config.toml
arch = "crnn"
model = "self-supervised audio encoder (BEST-RQ)"
dataset = "babble in 24 made-up languages, each with its own sounds, syllables and stress or tones, from a formant synthesiser"
train_examples = 39062
n_mels = 80
hop_length = 160
input = "log_mel"
win_length = 400
codebook_size = 1024
mask_prob = 0.05
norm = "batchnorm"
hidden_act = "relu"
channel_attention = "se"
depths = [1, 1, 1, 1]
kernel_size = 5
stem = "single"
widths = [192, 192, 192, 192]
rnn_width = 128
rnn = "lstm"
bidirectional = true
rnn_residual = true
rnn_layers = 6
optimizer = "soap"
beta2 = 0.99
learning_rate = 0.0022
beta1 = 0.9
shampoo_beta = 0.95
eps = 1e-08
precondition_frequency = 50
max_precond_dim = 1024
merge_dims = true
one_sided = false
adamw_lr_other_params = 0.0029
gradient_centralization = true
max_steps = 1000
batch_size = 48
epochs = 1.2
lr_schedule = "wsd"
decay_fraction = 0.4
final_lr_fraction = 0.1
warmup_steps = 100
weight_decay = 0.0
adamw_weight_decay_other_params = 0.01
Rows from block 5, named by matrix and row number. Each number is 128 + 24 x the weight over its row's rms, rounded and kept within 0 to 255. All counts start at 0. Numbers have three digits each.
# weight_hh_l0: LSTM recurrent weights (gates i, f, g, o stacked) (model.rnn.1.rnn.weight_hh_l0, 512x128), inputs 0-63
weight_hh_l0.150:154107131131168126145167130121129160089105133149071106142139107079092095097146117128118097141171111104170110175146125143131113102170145138124151129094118146098104110079140086119120121148101118
weight_hh_l0.151:156088085103110148102142123140155119094111085135109058143124152144151139161119147092141118146103124158076128143132163124088117154123133085152107156143133143134109094101128134112100126109145121
weight_hh_l0.152:088121078156132143094129120118146141114153077129160096132110132170114132157116096182136101090183147142107117163159135084089096163135127129116189156109115083126123122136168132133153088113104113
weight_hh_l0.153:106123142106107119126086128105177117125146117105148123107130114111105152143104106142138129101127177094084127103123095132151094142161119112103172122172174077087170177142097120139099123083117146
weight_hh_l0.154:058134130148109126134119123118137112130142175134161127131127149099095139161097177137095139129128124131104147127109141114105133163151140129126163141074116123126088129125160117089136133100129159
weight_hh_l0.155:140143118151120104120157119123121133131169095136136161136109091159100147149102111184145116070140122115126145128138159145101119166119115105133134106208099083126060083158129145123122133091133091
weight_hh_l0.156:185163164105143125102068122137160101145143099112113131110122122153088139119120113087107093137149144124188113170138098142108105115152121137164163084152139119140124107112104130165150159125126138
weight_hh_l0.157:111118105117090105155079158110148115127114117104114153120096126091118129090152159128096114139150105150102146127166070138115140143134086153130132083121102079157125127099101115089114156115137123
weight_hh_l0.158:148113116202097139121098142171143143156104126126140141105101122137097124082106083089134126052123133152114137130124112113141141101169162121128126109133163112093114073135131091138130144129147097
weight_hh_l0.159:097150115153115171128147123161109097140125138138098109141122143141167110145109130161152143111146114095110157164158138133147119124125097102134158120094123087120100081132153120133174101107153130
weight_hh_l0.160:161108136125114128156108110180115121137125118124116103119130159127147123143116138114104147122166111142152085136151142118127150152129132153128139136163106141108099108140159141109073129155142131
weight_hh_l0.161:148111121108149142093124101167139150168092108142085126097118122113108151141129103092109146105081137130172173104096168108135133095113105106117168141110128101112137113134184133088124115122140113
weight_hh_l0.162:123105149149110126109110113128128113121140146137150027104140150133081044097130091124129148155176100112152121146116141136137127120146137146108147113117170122124110156090135158127094133109158132
weight_hh_l0.163:125129169107154115149163151134130092161133166130117166174131116136067091088147141151148138094149130180147073138113152133092166139127152090136133145111169149148148128127169110125131098125100122
weight_hh_l0.164:115165149099160134129161118168129138152127152139191130132146108082140081133123116104135150135134107116137119163107123128125153117118123113142078136181165132129138150115139100071152135152120181
weight_hh_l0.165:116127112162181128115148109172152127111105170087116136132106108133121144102081103081127110132147146127109133074119100124125143126105102098132110105123131115090175139143130131169092133152116117
weight_hh_l0.166:126154103097122067115147111099158136112125178111126161132114156122101123108150137146111142123139157131094134178122158145185153140122170118141141139137121141142132077126172112148150142134105148
weight_hh_l0.167:161112151097140154114154115184143138129092156124138159124081087119138184130129146109128138086132141077187112149147127119133132114104134127137127129130096092114138136124100121097124185181127116
weight_hh_l0.168:124134127138173130132152113120104125124109121179121110153086156159167087157138108136119161146126155129099178140118162100079151081171118094095106130086097155115160144123157175092114148107152102
weight_hh_l0.169:146136129164160139107117112154107151153150099144123131116116132114129150168123122146144117118168120147183120105154143122155152132104134100125148113081155135127153118169134079066145118114167125
weight_hh_l0.170:152126151132163143077139124110111091171160118152132098094134142103096085126134162111128085166141105120159133152155122107130080121122112145121097090111132135140101142138132079123121134118139129
weight_hh_l0.171:113124113138100172164119100138116126123078131110107092104104130147141139100079106121121153158098141121116167072156143136142105121141155120140153083175151134123136137114155115132115096161103145
weight_hh_l0.172:096126131101136153120137160115178153151111110167145127088094146089125161145143128088113143101092106101115141131131127149099156123141113141107103135136107146117112114195123127110105090102103110
weight_hh_l0.173:101145099107151092121123154129164106102160129116152159159108133107132096089155138169120113120164135088096125136151125183117153111167123100127111149127123142152079093126143129160120168128101098
weight_hh_l0.174:138160133106081124103120095167135106127129119123134121121123150108089137079118162112123108145143091147141079097133134119158072152129153137137131113091106103080172141140169156165126132170135138
weight_hh_l0.175:137130140104137115190111091167125133145129161121119120145099134120138121109145129092089137153090157119132152140125129123157165105078148124094091106096118114137113108157125141120071109089130167
weight_hh_l0.176:123130103106124127071126127176143113096148118138088080108108114101095109130120131130118133109127121132125131088132118128149122126181158112144160116145128156164134172149147110118130140146120108
weight_hh_l0.177:092072136135101129115128150115131119128159114162165164136134100162134174140128125086135149168100121154166095095103112144106137157152118118148165133158174145078139081095103122170105103097136132
weight_hh_l0.178:104145124104135147170141114126168158147104158117125070119159132087131137114124125154169174106084117171149110134125153109159141126158116079132132183134103103092105124152116156102129112097139145
weight_hh_l0.179:115127096142131108103100106097169126085146105137144127168133162085106101158121142110154095172146115090114122138108120119158149122177163172135136151086166115122117138133116140107106092106122112
weight_hh_l0.180:142109146157131086069139110179126132147132117176105089144132137110133108146112098142140134092143128134094160104142117098094125145101168142153164121096104097129124120108190135109085109153125131
weight_hh_l0.181:158158132146128121140090130108113152126104132141144140097087120112154143081090153127106141113104144073152126061125140086153131119132124128140139095192132119114141194136134145123159143107135141
weight_hh_l0.182:103145176152124108101162145112144120084124120151172135101086129156103080131142119162143145124117110118146138135108137094160113126138155144088091160101153101130130076113087135121105140116113121
weight_hh_l0.183:088126126152118097115132135117136175094101178121070108124126148143139117112115080129085126145130165146125105148146158155148131117135127117111166144103133121087155157111168144144144122140111112
weight_hh_l0.184:148143122151163104138134174121124177094107096103128165107118139106100072179145144146131098148089162118124148109109160161101152128111142145152113104128172135140094152097180101119131131167110121
weight_hh_l0.185:080112114126146121123108127156093171142146122156101117122105141131159144138161106118135127074108147156103116106094099137155133130130159116111105140129102122105113108115165155108140102162082155
weight_hh_l0.186:118140131135154091137125127113135102134159168143161168176134122128114143160111115137149145154138111130171077177141113130138113134167142078080144075111140158114106169111123138166128119151080136